{"n_mels": 64, "win_length": 400, "encoder_bias": "all", "beta2": 0.999, "weight_decay": 0.07}
Rows from block 7 of the encoder, named by matrix and row number. Each number is 50 + 15 x the weight over the matrix's rms, rounded and kept within 0 to 99. All counts start at 0.
# fc2: MLP down (encoder.blocks.7.mlp.fc2.weight, 160x640), inputs 0-53
fc2.30:48 46 57 33 55 53 31 36 32 52 75 46 49 49 59 59 47 62 64 57 36 49 55 66 40 58 84 54 34 29 42 63 51 40 52 44 63 47 60 50 53 27 26 60 67 33 62 55 45 43 25 50 28 66
fc2.31:50 79 40 24 75 46 36 55 59 60 36 43 48 48 40 47 56 57 24 27 52 56 32 62 58 33 47 29 40 61 46 30 64 25 21 17 33 36 48 61 17 60 50 44 75 08 47 34 52 37 51 70 60 70
fc2.32:56 35 32 57 67 48 59 48 49 57 42 38 42 58 71 81 47 41 56 42 57 54 44 67 71 50 20 62 48 66 64 44 70 49 47 59 88 48 45 57 16 46 59 53 47 19 66 72 26 58 55 53 38 51
fc2.33:63 56 63 66 61 57 76 30 65 50 33 41 39 48 50 38 38 40 35 45 51 46 69 57 60 54 61 35 58 53 72 61 50 58 47 69 73 55 57 58 72 55 70 41 69 50 40 57 50 60 40 40 36 24
fc2.34:55 41 36 64 49 76 80 68 80 57 43 72 35 54 54 53 35 45 36 52 65 70 14 50 62 61 37 54 53 50 38 73 53 59 52 86 63 47 37 34 51 38 64 37 23 43 45 53 45 27 45 50 75 41
fc2.35:63 33 52 46 49 56 36 58 54 57 49 13 43 27 58 33 59 62 57 52 42 67 52 72 50 43 57 65 64 36 65 64 42 51 43 37 64 64 49 41 76 41 28 57 41 42 38 38 73 45 33 43 56 40
fc2.36:52 31 46 47 48 50 42 49 68 55 61 44 19 49 46 46 39 67 35 61 47 26 37 75 43 31 42 54 54 59 63 53 45 51 66 75 17 37 51 51 62 32 53 54 42 43 67 55 41 54 39 31 49 51
fc2.37:64 56 71 27 64 53 27 38 50 53 52 40 47 65 45 75 50 46 55 44 73 37 46 53 82 62 53 48 65 09 54 82 54 41 40 45 51 48 59 64 44 47 51 49 59 54 59 60 66 58 35 62 63 45
fc2.38:54 32 44 67 75 62 55 72 34 54 54 33 83 43 72 15 54 56 48 44 53 47 58 50 50 42 62 45 65 70 42 24 68 75 38 64 51 45 55 58 52 52 70 27 36 66 63 40 55 53 52 37 40 41
fc2.39:43 79 49 61 55 77 46 52 81 51 33 45 56 62 60 63 54 67 71 61 49 44 51 47 57 36 72 26 50 57 81 63 28 59 76 55 69 30 03 47 32 56 41 60 56 50 18 56 43 36 37 39 52 53
fc2.40:43 40 27 58 43 50 50 43 50 57 66 48 43 44 49 39 37 50 38 36 63 56 71 48 59 54 51 55 48 56 47 37 50 50 53 44 45 38 39 68 56 58 80 52 68 43 61 47 38 56 47 60 62 43
fc2.41:47 52 68 51 52 53 46 59 43 56 65 58 41 44 42 50 48 56 34 40 55 36 45 36 90 52 42 46 32 59 68 58 40 66 36 45 38 91 55 62 77 51 55 49 48 50 43 46 31 33 45 58 56 66
fc2.42:38 60 19 57 38 45 73 77 40 33 53 57 54 42 37 44 47 58 47 75 44 56 66 50 38 48 45 81 78 44 73 43 44 48 62 72 22 47 46 45 35 66 46 48 68 68 46 45 32 38 70 68 32 41
fc2.43:80 46 61 68 50 46 61 36 31 48 70 62 51 60 46 53 58 41 62 47 42 48 46 70 36 47 43 54 72 39 46 38 43 42 42 59 40 70 44 37 39 66 60 52 44 59 33 38 68 66 51 43 36 35
fc2.44:52 31 51 46 43 69 59 47 39 55 30 20 59 57 44 60 43 38 37 25 44 37 67 39 59 53 56 35 56 59 70 54 50 64 48 18 54 59 49 48 45 55 67 27 74 21 29 61 56 51 35 56 69 51
fc2.45:44 58 34 34 46 42 44 29 46 41 46 28 48 75 47 69 38 56 55 60 41 58 35 30 49 49 31 55 39 40 26 53 42 36 33 59 62 54 42 53 77 59 60 42 52 37 35 44 41 32 24 51 46 56
fc2.46:42 85 25 30 31 66 69 48 51 39 52 87 29 60 70 51 20 45 41 63 72 58 60 45 43 44 84 40 52 18 36 78 37 44 38 77 60 70 46 51 73 55 33 69 47 83 44 32 54 31 65 71 60 17
fc2.47:51 59 36 38 47 56 44 40 58 63 50 16 52 57 39 65 65 51 45 57 52 43 36 43 39 46 33 71 38 41 76 85 66 41 57 66 56 58 43 63 65 59 42 56 29 73 56 24 26 79 55 51 59 26
fc2.48:51 48 43 57 69 62 62 73 61 27 37 51 35 49 43 61 73 78 59 43 56 46 62 26 48 50 51 53 39 61 52 29 64 48 23 68 61 51 38 69 50 62 73 39 57 50 45 32 42 41 34 31 60 40
fc2.49:42 95 69 46 79 76 34 25 60 63 56 42 55 65 22 67 61 58 43 49 57 37 50 79 64 47 54 56 32 54 77 45 58 25 51 15 61 39 38 62 90 31 54 42 40 51 56 29 32 52 58 17 46 66
fc2.50:60 80 59 44 62 85 54 45 57 62 34 43 53 88 51 41 36 61 45 51 45 24 62 48 65 25 67 63 56 38 55 68 45 23 27 69 43 62 42 47 73 55 53 48 49 44 45 47 68 46 52 34 43 36
fc2.51:47 75 56 51 63 50 58 23 21 57 60 52 57 71 60 67 54 48 57 49 54 33 72 49 34 35 54 49 60 46 60 55 44 60 42 43 56 54 43 51 64 39 60 79 55 41 65 27 41 26 35 66 58 65
fc2.52:61 40 36 69 61 52 31 47 51 52 52 58 54 53 73 38 62 50 47 61 70 52 46 48 63 38 64 44 39 49 44 34 47 44 52 46 41 44 45 27 61 60 43 38 47 40 41 54 49 33 36 45 66 47
fc2.53:33 52 42 57 69 56 49 61 62 42 48 67 64 61 57 58 50 57 58 48 54 55 47 54 44 95 60 51 42 43 28 30 46 41 28 40 59 44 69 20 26 57 49 47 36 30 21 08 42 75 64 44 46 53
fc2.54:38 72 35 40 41 72 37 33 57 43 58 76 67 59 43 58 46 52 63 53 40 43 35 21 31 41 42 57 52 45 74 84 75 62 63 56 61 40 42 38 27 52 52 60 42 61 43 42 55 45 50 56 51 54
fc2.55:25 28 66 41 61 58 53 28 44 37 39 61 30 61 38 41 64 58 31 64 76 53 54 55 48 51 61 36 44 19 46 48 69 39 55 25 44 62 13 55 30 31 39 68 51 78 46 39 35 40 54 58 49 52
fc2.56:29 63 54 54 75 48 37 48 65 32 42 61 60 43 24 50 49 62 53 34 36 93 67 63 35 36 55 56 45 66 73 67 65 35 66 69 59 48 10 32 66 56 42 49 19 55 51 63 33 49 49 46 46 50
fc2.57:60 49 41 33 78 51 38 54 45 49 76 87 63 60 46 55 40 27 65 51 64 69 52 25 37 27 50 47 45 58 33 60 61 48 78 59 42 65 63 47 02 38 27 32 65 76 45 65 65 35 74 57 65 53
fc2.58:64 58 42 25 44 78 64 27 67 52 52 65 53 64 49 56 28 49 32 47 15 52 45 53 65 49 59 22 65 61 44 42 40 38 01 42 64 70 52 20 71 41 51 37 29 25 61 33 44 53 71 67 46 58
fc2.59:39 41 43 46 70 52 42 21 25 53 43 00 65 73 29 80 41 33 32 41 41 30 49 59 61 63 41 42 41 63 56 47 68 44 46 43 60 37 66 68 56 34 51 56 47 16 40 51 50 51 47 52 50 60
fc2.60:36 49 59 54 72 57 52 77 43 42 45 77 43 34 42 52 43 63 55 60 37 49 54 54 65 37 67 52 35 51 25 39 49 54 20 11 51 42 49 46 21 66 35 44 40 78 46 40 48 43 61 73 43 53
fc2.61:45 26 34 44 57 36 60 23 37 52 64 66 36 24 38 70 61 44 56 40 28 52 48 36 55 45 58 40 61 34 64 55 31 63 66 67 47 43 54 48 28 46 26 55 51 53 53 60 44 53 71 56 59 63
fc2.62:28 68 67 29 62 46 53 68 56 71 46 20 65 30 81 57 44 40 42 43 53 58 28 46 29 43 58 64 57 15 52 34 36 52 20 44 35 69 61 47 41 35 29 24 45 51 70 23 44 39 38 48 65 49
fc2.63:34 64 63 60 33 39 75 30 64 60 34 42 40 54 53 48 51 60 59 37 40 38 71 49 55 67 52 51 30 35 46 96 37 51 43 61 33 57 42 60 34 42 39 25 57 47 63 35 51 60 74 46 56 47
fc2.64:53 54 78 69 46 56 42 55 55 37 66 45 37 62 45 57 18 32 50 75 31 62 49 67 48 34 59 51 37 59 25 51 71 40 38 32 28 53 66 75 34 78 44 56 38 57 41 38 40 61 51 72 88 44
fc2.65:63 52 15 54 77 54 48 52 45 63 52 31 44 41 41 14 49 31 64 41 29 45 64 66 62 59 58 60 48 43 57 43 28 49 59 76 52 27 48 47 43 08 30 65 31 56 67 45 27 54 75 56 60 41
fc2.66:37 40 35 29 49 46 59 57 36 50 50 74 51 64 67 39 46 55 52 42 61 75 70 43 52 36 43 64 45 59 39 39 72 59 18 35 38 53 53 61 20 45 38 38 81 62 57 12 61 51 47 27 64 33
fc2.67:45 70 54 66 56 54 64 47 30 63 28 72 48 32 55 56 49 29 60 25 36 82 70 36 55 43 67 44 59 40 45 39 50 51 66 51 41 54 59 57 43 47 28 53 34 67 57 48 61 38 81 48 41 52
fc2.68:27 55 23 50 65 45 62 13 68 55 35 55 54 67 35 51 56 55 67 69 46 47 34 64 51 58 22 60 71 47 49 52 53 41 32 33 72 68 46 42 61 76 46 39 53 59 50 85 57 62 88 79 33 48
fc2.69:67 58 26 38 67 71 71 74 72 54 64 72 56 68 43 56 65 36 58 57 57 48 46 48 61 41 53 54 60 49 80 55 51 43 52 79 60 54 57 63 73 29 49 54 48 66 42 49 31 55 26 54 67 61
fc2.70:54 13 62 31 49 63 22 47 41 50 57 33 55 14 40 49 59 49 54 35 50 50 45 62 55 73 56 56 51 38 30 44 65 24 46 72 29 47 29 58 23 51 66 51 70 45 59 62 53 62 48 49 61 73
fc2.71:57 42 42 46 50 72 45 41 43 35 35 41 48 63 52 73 62 54 46 39 79 66 35 36 72 40 38 63 43 42 41 49 51 44 22 42 74 48 57 37 47 34 59 49 49 51 64 79 30 67 55 63 36 59
fc2.72:61 75 36 54 63 29 49 32 72 58 52 30 31 30 38 40 57 35 27 64 49 64 32 40 48 17 51 44 40 33 40 55 42 47 69 70 53 74 50 52 39 59 32 46 57 77 71 52 57 43 78 65 58 26
fc2.73:68 47 54 58 40 67 70 69 46 40 59 66 43 47 38 51 39 65 45 62 39 53 29 54 30 42 57 48 42 65 47 66 48 45 61 61 32 32 44 39 29 48 27 58 55 31 51 43 38 53 26 33 52 34
fc2.74:50 33 26 73 49 39 68 36 46 35 61 36 67 31 56 61 55 58 63 37 37 77 62 43 26 48 60 54 53 48 40 34 72 48 57 57 48 33 59 29 72 38 55 61 59 28 33 30 45 29 34 62 40 25
fc2.75:59 42 48 50 46 64 51 58 57 84 31 52 43 41 50 33 59 39 63 82 44 52 31 59 51 73 55 21 43 53 47 39 75 55 56 64 41 59 48 51 42 33 85 44 50 46 60 48 46 41 38 69 61 31
fc2.76:55 25 43 67 59 62 56 68 65 31 39 78 59 67 47 27 45 53 38 56 43 58 68 29 60 52 38 31 27 58 17 43 70 94 80 45 64 33 47 18 69 63 40 31 35 45 70 41 68 42 55 33 73 23
fc2.77:57 27 39 43 42 43 57 44 27 70 65 26 66 37 54 48 49 56 30 54 23 64 41 44 66 69 65 63 52 49 13 42 59 70 66 63 45 63 48 37 71 78 80 29 84 46 55 26 30 56 44 65 35 35
fc2.78:50 29 51 21 64 52 55 69 51 62 51 58 44 49 60 35 44 68 55 62 67 55 46 61 42 56 41 66 46 54 79 50 29 64 34 69 63 58 43 48 33 58 54 40 72 55 47 41 33 53 52 49 33 52
fc2.79:27 74 64 53 57 51 43 70 44 52 56 42 18 47 71 60 52 37 33 38 65 31 57 58 35 51 56 39 33 51 74 37 40 33 51 49 49 56 39 66 32 64 44 50 68 75 60 39 33 42 35 48 45 57
fc2.80:71 31 62 61 50 39 61 52 55 45 48 65 43 33 39 59 38 46 58 34 39 71 36 65 43 60 42 58 51 39 40 56 40 27 42 45 36 58 60 28 32 58 63 59 23 67 47 40 78 53 49 47 68 45
fc2.81:59 51 56 45 43 57 66 68 44 46 55 37 38 59 50 75 53 50 53 74 47 54 69 54 27 43 58 70 44 66 40 49 64 44 62 78 34 62 44 53 57 17 55 42 53 61 35 63 46 46 48 52 28 64
fc2.82:30 24 36 58 50 42 36 54 50 66 40 37 62 54 64 52 49 68 53 41 51 63 36 55 39 30 58 43 48 63 22 52 45 43 40 54 25 52 49 36 40 67 32 41 37 44 44 53 38 62 37 39 49 38
fc2.83:55 43 63 31 61 39 61 53 37 72 37 62 39 67 43 47 27 57 45 37 44 54 46 63 38 73 59 48 54 48 77 34 82 25 53 90 20 43 68 49 36 39 68 34 40 68 53 48 69 49 73 37 65 33
fc2.84:62 35 41 26 42 68 47 55 64 58 40 32 53 59 46 41 56 52 52 36 53 20 54 40 46 29 33 58 33 58 50 77 39 48 57 65 52 60 63 53 59 30 35 38 38 33 59 45 61 46 68 56 50 40
fc2.85:51 43 45 50 42 48 39 34 47 63 64 52 72 74 52 60 58 55 48 19 52 66 50 68 66 47 57 69 66 40 34 26 44 57 71 39 24 52 61 58 67 13 70 46 51 49 20 69 47 53 40 65 55 57
fc2.86:39 66 54 26 55 43 76 28 61 33 30 41 61 35 29 55 37 48 51 45 49 28 45 40 52 49 65 42 25 68 92 38 54 32 31 18 79 52 40 40 27 69 88 64 62 21 30 48 52 39 21 53 37 70
fc2.87:57 03 47 55 73 58 65 57 55 52 41 65 53 58 25 65 43 44 55 80 65 48 65 44 56 44 39 60 59 53 38 33 35 53 77 30 38 55 43 48 42 45 54 50 56 65 35 35 48 60 54 66 46 29
fc2.88:74 68 47 46 22 40 30 54 39 47 48 50 87 48 70 71 31 28 41 32 32 69 47 52 75 47 57 65 49 35 25 35 64 68 64 53 35 42 47 54 53 33 46 46 66 77 56 50 49 47 63 54 46 58
fc2.89:48 09 39 77 59 35 32 57 42 79 83 17 50 48 50 43 68 60 55 56 42 79 56 24 44 53 39 72 56 54 79 72 67 77 99 51 67 55 51 60 32 36 39 73 47 50 46 53 77 21 64 60 54 63
fc2.90:63 25 57 57 50 27 63 42 80 31 61 61 54 55 18 69 75 56 53 43 39 69 40 37 46 42 35 42 49 50 30 50 52 73 81 46 55 40 53 32 51 36 68 53 65 45 41 35 50 57 44 46 62 40
fc2.91:73 62 38 40 80 40 49 75 29 54 56 76 68 53 59 26 33 52 57 47 50 54 35 43 47 59 69 59 51 51 44 53 45 51 50 18 74 48 60 48 63 42 53 55 81 43 54 44 66 31 42 37 49 40
fc2.92:26 45 40 28 35 30 48 18 56 64 18 54 32 43 38 48 48 51 65 54 57 63 90 49 32 46 35 46 49 46 86 40 23 60 66 40 20 51 44 50 07 71 37 29 41 89 61 50 40 42 49 50 42 80
fc2.93:50 31 32 11 32 26 66 46 42 60 62 56 53 44 60 46 38 43 61 37 51 52 68 46 43 44 50 52 60 59 48 46 41 47 70 56 46 60 41 33 51 54 68 62 47 72 35 46 60 64 60 61 39 41
fc2.94:43 63 41 36 72 45 32 55 38 74 43 54 60 30 63 48 24 49 72 48 35 44 48 47 62 50 32 54 48 65 63 54 38 54 35 57 14 46 44 49 09 73 36 40 63 63 50 49 43 57 56 43 58 58
fc2.95:46 64 60 61 47 33 28 82 37 43 58 35 33 44 54 69 55 49 54 51 67 59 65 47 67 52 45 42 40 61 59 70 55 41 54 30 16 61 49 51 64 68 66 47 62 44 38 71 40 55 33 69 46 65
fc2.96:67 59 59 47 34 63 65 59 76 62 62 21 51 65 44 63 45 58 50 48 58 58 15 54 42 62 56 52 54 55 40 81 48 63 31 82 49 67 55 36 73 53 62 46 81 39 48 60 66 65 37 34 67 45
fc2.97:42 43 58 55 74 16 37 47 32 65 62 59 39 38 53 56 67 44 67 63 37 75 46 53 47 63 55 36 36 51 44 39 48 50 45 48 21 33 51 44 61 51 52 60 31 75 27 34 55 76 56 46 54 38
fc2.98:62 59 89 74 41 71 49 40 71 50 29 53 39 68 56 69 26 54 54 58 47 56 46 59 60 69 42 69 54 33 30 66 60 66 45 82 51 45 64 57 58 38 17 38 37 45 64 57 38 48 49 62 54 47
fc2.99:60 39 61 42 40 24 58 74 59 59 41 39 51 58 42 56 75 53 48 45 58 52 42 43 48 46 37 70 63 59 17 19 48 56 13 35 30 51 41 37 50 49 58 21 67 74 39 37 64 55 26 45 45 51
fc2.100:50 45 42 59 49 51 67 48 39 22 28 54 25 43 75 44 41 43 64 54 57 74 31 44 58 38 94 58 48 54 70 48 48 64 33 56 57 39 22 34 34 41 29 73 32 15 65 73 72 38 42 36 59 60
fc2.101:71 71 61 53 51 61 74 42 40 40 44 49 45 83 54 33 27 81 44 39 60 32 40 37 62 50 61 60 37 36 68 46 57 34 32 29 46 49 49 56 48 34 61 12 54 49 55 31 19 31 56 64 35 66
fc2.102:36 44 74 53 49 41 54 81 61 41 53 49 46 46 63 69 74 59 61 57 57 24 59 70 41 41 56 68 40 50 43 00 70 55 74 27 52 38 50 62 47 60 81 25 57 39 52 52 51 62 61 71 46 58
fc2.103:40 59 39 39 58 15 47 68 47 43 53 46 58 64 33 61 50 49 48 53 44 43 39 48 53 45 57 50 46 46 39 71 44 59 73 58 72 56 61 64 45 43 55 39 59 34 49 59 60 42 52 52 39 34
fc2.104:51 35 55 59 44 60 34 59 64 31 56 68 34 54 47 55 64 68 34 56 66 42 36 52 46 55 42 43 47 65 85 27 62 20 66 59 55 40 55 54 57 04 50 48 40 43 36 47 40 54 57 55 62 56
fc2.105:65 52 44 62 53 55 66 48 45 71 63 67 71 60 51 54 27 33 69 67 50 81 40 48 45 51 15 74 51 46 31 56 46 52 83 44 72 65 54 70 41 22 45 29 68 40 33 53 63 57 32 46 50 48
fc2.106:64 38 44 40 65 58 05 55 41 48 73 49 48 57 34 57 57 21 49 40 76 72 42 48 38 50 41 59 55 52 72 49 51 37 87 55 68 49 46 50 38 24 27 84 52 45 35 62 45 69 56 30 50 66
fc2.107:35 50 60 18 44 34 47 33 63 57 53 58 32 66 45 65 48 58 62 63 49 70 53 55 66 17 48 81 42 54 92 57 56 47 49 33 46 43 48 25 53 61 61 36 54 39 48 45 65 33 43 51 59 66
fc2.108:41 62 58 62 62 55 51 44 59 62 68 31 76 52 47 71 46 62 45 56 52 49 49 47 46 41 14 59 48 70 36 48 42 34 73 46 70 24 85 65 49 23 43 36 63 36 51 68 26 71 62 50 48 46
fc2.109:45 37 45 77 37 46 53 42 52 43 47 38 36 61 37 42 49 58 29 30 53 49 44 49 69 55 49 56 55 66 41 84 59 35 73 38 62 62 54 60 72 19 59 31 32 21 65 63 54 53 73 73 60 44
fc2.110:69 77 53 64 43 56 50 56 67 29 53 70 82 27 70 63 45 41 42 35 46 32 44 30 46 58 40 65 22 70 25 46 50 54 20 30 41 61 52 32 31 51 68 52 54 29 49 58 22 27 80 46 50 49
fc2.111:61 57 51 47 02 59 54 57 48 41 26 45 71 91 74 22 40 62 11 54 82 54 46 41 71 71 28 62 76 36 47 44 67 46 50 46 71 75 63 48 83 41 79 35 49 30 54 42 50 68 49 41 28 22
fc2.112:28 55 47 53 37 40 56 36 40 52 36 16 33 55 38 36 32 53 76 55 80 62 79 57 60 29 66 60 56 38 00 36 54 56 38 52 55 33 58 56 37 67 67 71 42 49 66 45 38 29 40 41 65 40
fc2.113:76 60 35 41 37 81 29 69 56 55 37 58 24 98 53 41 38 47 27 57 32 51 45 30 44 25 34 54 62 56 81 62 41 44 56 83 41 30 34 57 75 41 56 29 51 39 49 46 56 53 53 57 60 47
fc2.114:31 63 64 51 68 29 45 27 28 38 39 57 53 46 63 47 79 52 43 53 47 57 64 42 44 63 56 49 39 45 41 40 49 48 59 43 62 54 44 45 52 78 55 41 56 66 54 28 47 31 78 58 66 57
fc2.115:29 64 44 64 45 41 41 47 75 34 24 33 44 66 60 66 36 38 55 61 66 46 51 68 41 59 48 49 47 48 24 07 40 38 22 18 65 55 78 55 39 57 46 56 46 73 52 43 76 35 45 50 60 56
fc2.116:48 79 42 64 44 70 41 29 44 46 59 44 40 53 31 58 35 41 43 29 67 85 30 48 60 54 60 67 37 37 41 60 07 46 23 34 38 61 40 51 28 61 59 45 27 48 48 43 59 39 48 56 46 33
fc2.117:59 34 67 40 15 39 40 28 49 66 76 49 47 33 43 52 35 16 72 49 26 44 55 58 48 47 42 50 48 41 27 89 53 43 54 37 36 63 18 34 67 77 65 54 56 48 33 63 47 30 60 48 38 38
fc2.118:42 33 40 46 43 29 57 50 68 28 56 49 42 47 41 64 63 52 58 53 56 43 50 51 53 46 64 44 53 45 30 45 26 49 00 53 63 46 47 54 42 68 41 37 59 88 59 50 30 70 29 54 61 34
fc2.119:37 99 60 52 21 64 41 48 65 32 57 81 47 60 52 55 54 59 51 65 55 30 42 79 12 15 41 36 51 57 24 51 40 87 46 57 73 74 53 24 25 72 42 53 40 72 47 73 35 48 30 48 51 38
fc2.120:65 52 57 63 55 86 45 58 51 60 48 55 90 63 29 81 61 61 43 54 78 28 46 54 46 65 23 59 65 56 63 69 43 46 44 54 51 90 63 45 70 62 32 53 46 47 47 40 30 46 48 49 48 57
fc2.121:48 55 38 61 63 58 66 70 36 51 77 74 50 60 59 54 50 25 43 51 65 56 87 55 35 70 36 41 66 57 47 42 35 56 42 58 42 76 40 66 53 56 48 25 33 58 43 58 50 35 33 32 51 44
fc2.122:55 57 63 43 53 49 73 81 49 37 49 47 57 59 74 65 83 62 47 56 73 36 45 47 58 53 62 44 58 71 47 13 56 39 48 37 58 26 43 54 40 75 58 30 65 53 54 62 22 59 64 40 10 67
fc2.123:48 64 53 28 60 91 49 48 58 34 65 68 47 61 19 54 74 45 42 85 54 47 63 56 82 60 19 39 57 58 56 08 35 47 20 50 49 49 58 71 71 47 59 13 40 61 61 49 55 40 63 60 64 65
fc2.124:37 66 48 50 47 30 48 39 14 32 50 60 24 30 51 55 33 40 96 53 55 56 58 41 66 55 48 53 59 41 46 39 68 64 28 76 16 60 44 67 80 47 43 43 49 72 45 46 43 52 37 46 75 53
fc2.125:47 53 53 44 50 30 42 61 28 37 68 40 31 62 31 48 44 48 34 35 62 40 39 41 55 30 54 51 49 58 47 85 57 59 62 58 42 52 61 46 56 55 75 49 57 65 65 47 68 36 55 39 30 54
fc2.126:60 82 39 64 43 47 32 54 76 82 64 42 69 63 61 63 13 43 34 55 62 48 66 61 33 59 54 45 54 57 72 30 68 70 36 68 67 60 34 76 69 61 51 53 58 70 46 47 43 40 46 51 39 52
fc2.127:50 26 29 45 52 33 59 44 10 50 54 58 54 49 52 49 61 66 72 51 69 73 50 34 48 54 49 56 35 64 41 54 42 80 53 48 21 46 67 56 50 79 67 21 57 46 55 26 43 55 50 44 36 58
fc2.128:27 53 52 47 53 46 41 28 46 45 38 59 32 47 52 38 73 58 28 66 37 51 33 45 36 43 50 43 35 45 44 51 52 63 40 50 48 46 38 54 73 49 39 26 48 43 66 31 58 39 58 52 44 56
fc2.129:53 46 57 77 37 28 61 31 43 58 40 74 05 50 46 50 36 49 57 51 37 64 37 41 36 35 47 40 33 60 40 44 52 69 17 33 63 59 55 48 33 69 73 25 45 67 47 87 57 21 40 60 35 50
fc2.130:60 65 76 60 57 65 29 47 35 72 53 39 30 39 35 42 63 59 63 70 39 50 45 51 64 55 35 65 53 78 67 66 44 52 49 83 38 44 76 41 45 16 41 67 46 86 42 43 55 34 52 43 47 46
fc2.131:42 54 23 71 62 57 27 33 63 39 66 47 59 63 31 58 78 57 67 43 64 37 63 67 46 56 55 49 53 60 58 61 54 48 73 43 60 54 46 56 55 51 61 33 36 41 41 74 59 40 81 58 41 37
fc2.132:33 34 52 33 29 22 56 25 47 27 63 71 68 64 51 35 60 58 31 44 40 40 73 72 64 44 44 27 35 36 29 22 46 46 67 33 66 57 35 62 59 96 58 49 40 58 51 44 42 69 41 60 49 60
fc2.133:18 55 33 19 51 35 37 15 45 58 46 42 39 59 49 57 48 50 49 30 07 64 42 52 51 56 40 46 66 44 54 32 34 46 22 31 38 40 65 57 55 41 28 51 53 04 72 27 76 47 36 34 62 39
fc2.134:32 23 65 49 48 26 32 40 18 49 73 23 41 22 57 54 20 69 53 24 65 33 71 34 59 39 49 63 41 50 45 29 21 46 37 60 39 51 40 28 15 42 39 55 41 18 48 59 43 58 56 40 56 38
fc2.135:30 17 39 32 64 57 46 34 60 75 34 46 46 62 53 45 39 44 33 67 58 61 85 19 45 52 48 51 63 66 63 88 61 57 80 60 73 58 48 37 65 45 29 42 49 36 79 58 51 58 72 40 64 31
fc2.136:32 35 61 56 47 44 35 50 81 63 44 79 47 73 49 54 64 56 35 65 58 44 55 60 62 32 72 56 43 41 37 19 54 50 05 59 42 63 52 56 99 71 55 47 68 60 70 39 66 45 53 61 42 41
fc2.137:52 39 31 37 71 44 38 25 40 49 58 75 43 65 63 32 58 59 66 48 42 61 47 47 45 39 40 39 44 46 45 55 49 39 49 21 80 45 54 63 45 63 30 53 38 67 65 83 61 48 54 50 40 47
fc2.138:52 74 44 58 14 25 33 45 51 60 60 16 45 35 48 52 50 55 52 23 42 53 54 44 58 63 65 59 49 41 36 36 36 42 45 86 50 46 46 64 61 41 45 60 54 80 44 65 38 77 51 48 61 68
fc2.139:75 60 44 49 60 37 44 53 60 45 37 63 60 32 48 60 60 26 62 44 48 38 41 31 41 68 29 57 47 67 29 34 57 31 38 62 31 58 55 53 56 44 19 52 51 35 25 66 38 32 53 52 56 57
fc2.140:82 09 50 47 45 28 38 56 18 42 76 36 42 60 58 47 51 50 82 51 72 75 57 59 54 63 52 82 34 37 54 51 32 62 34 43 51 44 41 08 51 45 45 41 66 34 60 39 20 41 25 62 49 40
fc2.141:45 69 41 34 54 32 80 46 36 37 58 24 35 60 69 62 69 38 50 36 39 29 38 44 51 51 44 42 51 55 42 23 37 77 67 00 55 67 44 48 32 39 48 27 43 51 53 35 50 53 55 37 58 54
fc2.142:31 41 44 37 47 59 47 39 32 30 41 57 59 51 49 44 40 52 61 17 46 54 43 60 54 55 55 36 47 81 44 26 18 45 32 42 41 43 58 59 84 68 69 50 55 81 46 61 52 57 24 49 64 56
fc2.143:57 37 50 41 49 56 46 63 33 43 48 38 52 49 74 45 31 61 51 53 39 36 23 56 38 44 37 39 63 54 54 62 71 43 47 46 41 60 50 50 70 43 62 65 51 65 68 49 41 68 66 26 26 61
fc2.144:49 33 41 34 38 53 49 50 57 50 47 36 41 27 42 51 57 46 47 44 48 45 69 55 46 41 54 57 47 67 46 53 43 36 35 56 46 58 50 47 49 65 67 34 48 23 69 82 69 49 55 55 43 52
fc2.145:70 51 61 45 57 39 56 44 46 46 65 50 53 48 69 64 48 62 74 46 39 39 59 40 58 43 45 79 36 50 17 79 44 55 81 99 38 45 47 42 45 37 78 62 37 81 16 42 55 64 46 33 50 64
fc2.146:43 51 27 64 25 24 69 41 41 44 55 29 55 59 41 38 40 44 38 30 32 47 51 47 49 36 51 37 48 34 58 45 22 44 50 75 69 37 55 70 34 45 50 49 36 65 39 52 52 57 46 45 37 40
fc2.147:48 75 27 68 84 81 47 35 78 32 39 79 78 31 39 25 74 44 57 51 39 51 47 46 45 54 48 74 62 56 46 66 61 58 76 42 86 39 54 44 79 62 49 40 40 50 42 60 67 41 31 54 54 30
fc2.148:19 43 50 48 41 53 40 40 56 25 31 62 63 51 38 53 64 48 19 65 30 39 24 63 61 49 26 18 49 23 16 00 35 44 54 50 04 60 60 35 25 70 56 46 46 64 35 53 45 28 73 62 31 61
fc2.149:57 89 37 47 48 61 47 39 57 56 13 50 60 39 47 63 61 63 28 55 44 26 57 58 30 41 50 41 37 38 55 14 55 43 48 37 49 67 57 37 99 33 69 58 52 45 78 30 66 46 81 54 50 69
fc2.150:89 73 50 65 52 42 52 30 68 46 76 45 64 35 62 63 53 60 62 55 45 72 24 39 41 45 66 43 57 36 30 56 65 62 57 18 54 51 37 60 66 71 19 57 35 53 48 62 48 50 58 83 64 66
fc2.151:99 00 69 69 45 51 43 60 47 63 66 60 42 20 49 51 46 44 60 33 30 41 66 37 35 64 46 48 61 41 29 58 27 44 21 74 59 62 38 41 39 70 32 51 68 71 44 43 48 65 66 26 51 46
fc2.152:50 80 53 54 65 67 22 09 47 61 47 47 48 67 52 60 63 65 65 50 53 33 44 61 64 62 34 44 38 30 67 57 30 49 26 83 52 36 70 36 21 54 53 43 21 24 57 61 52 47 42 38 51 72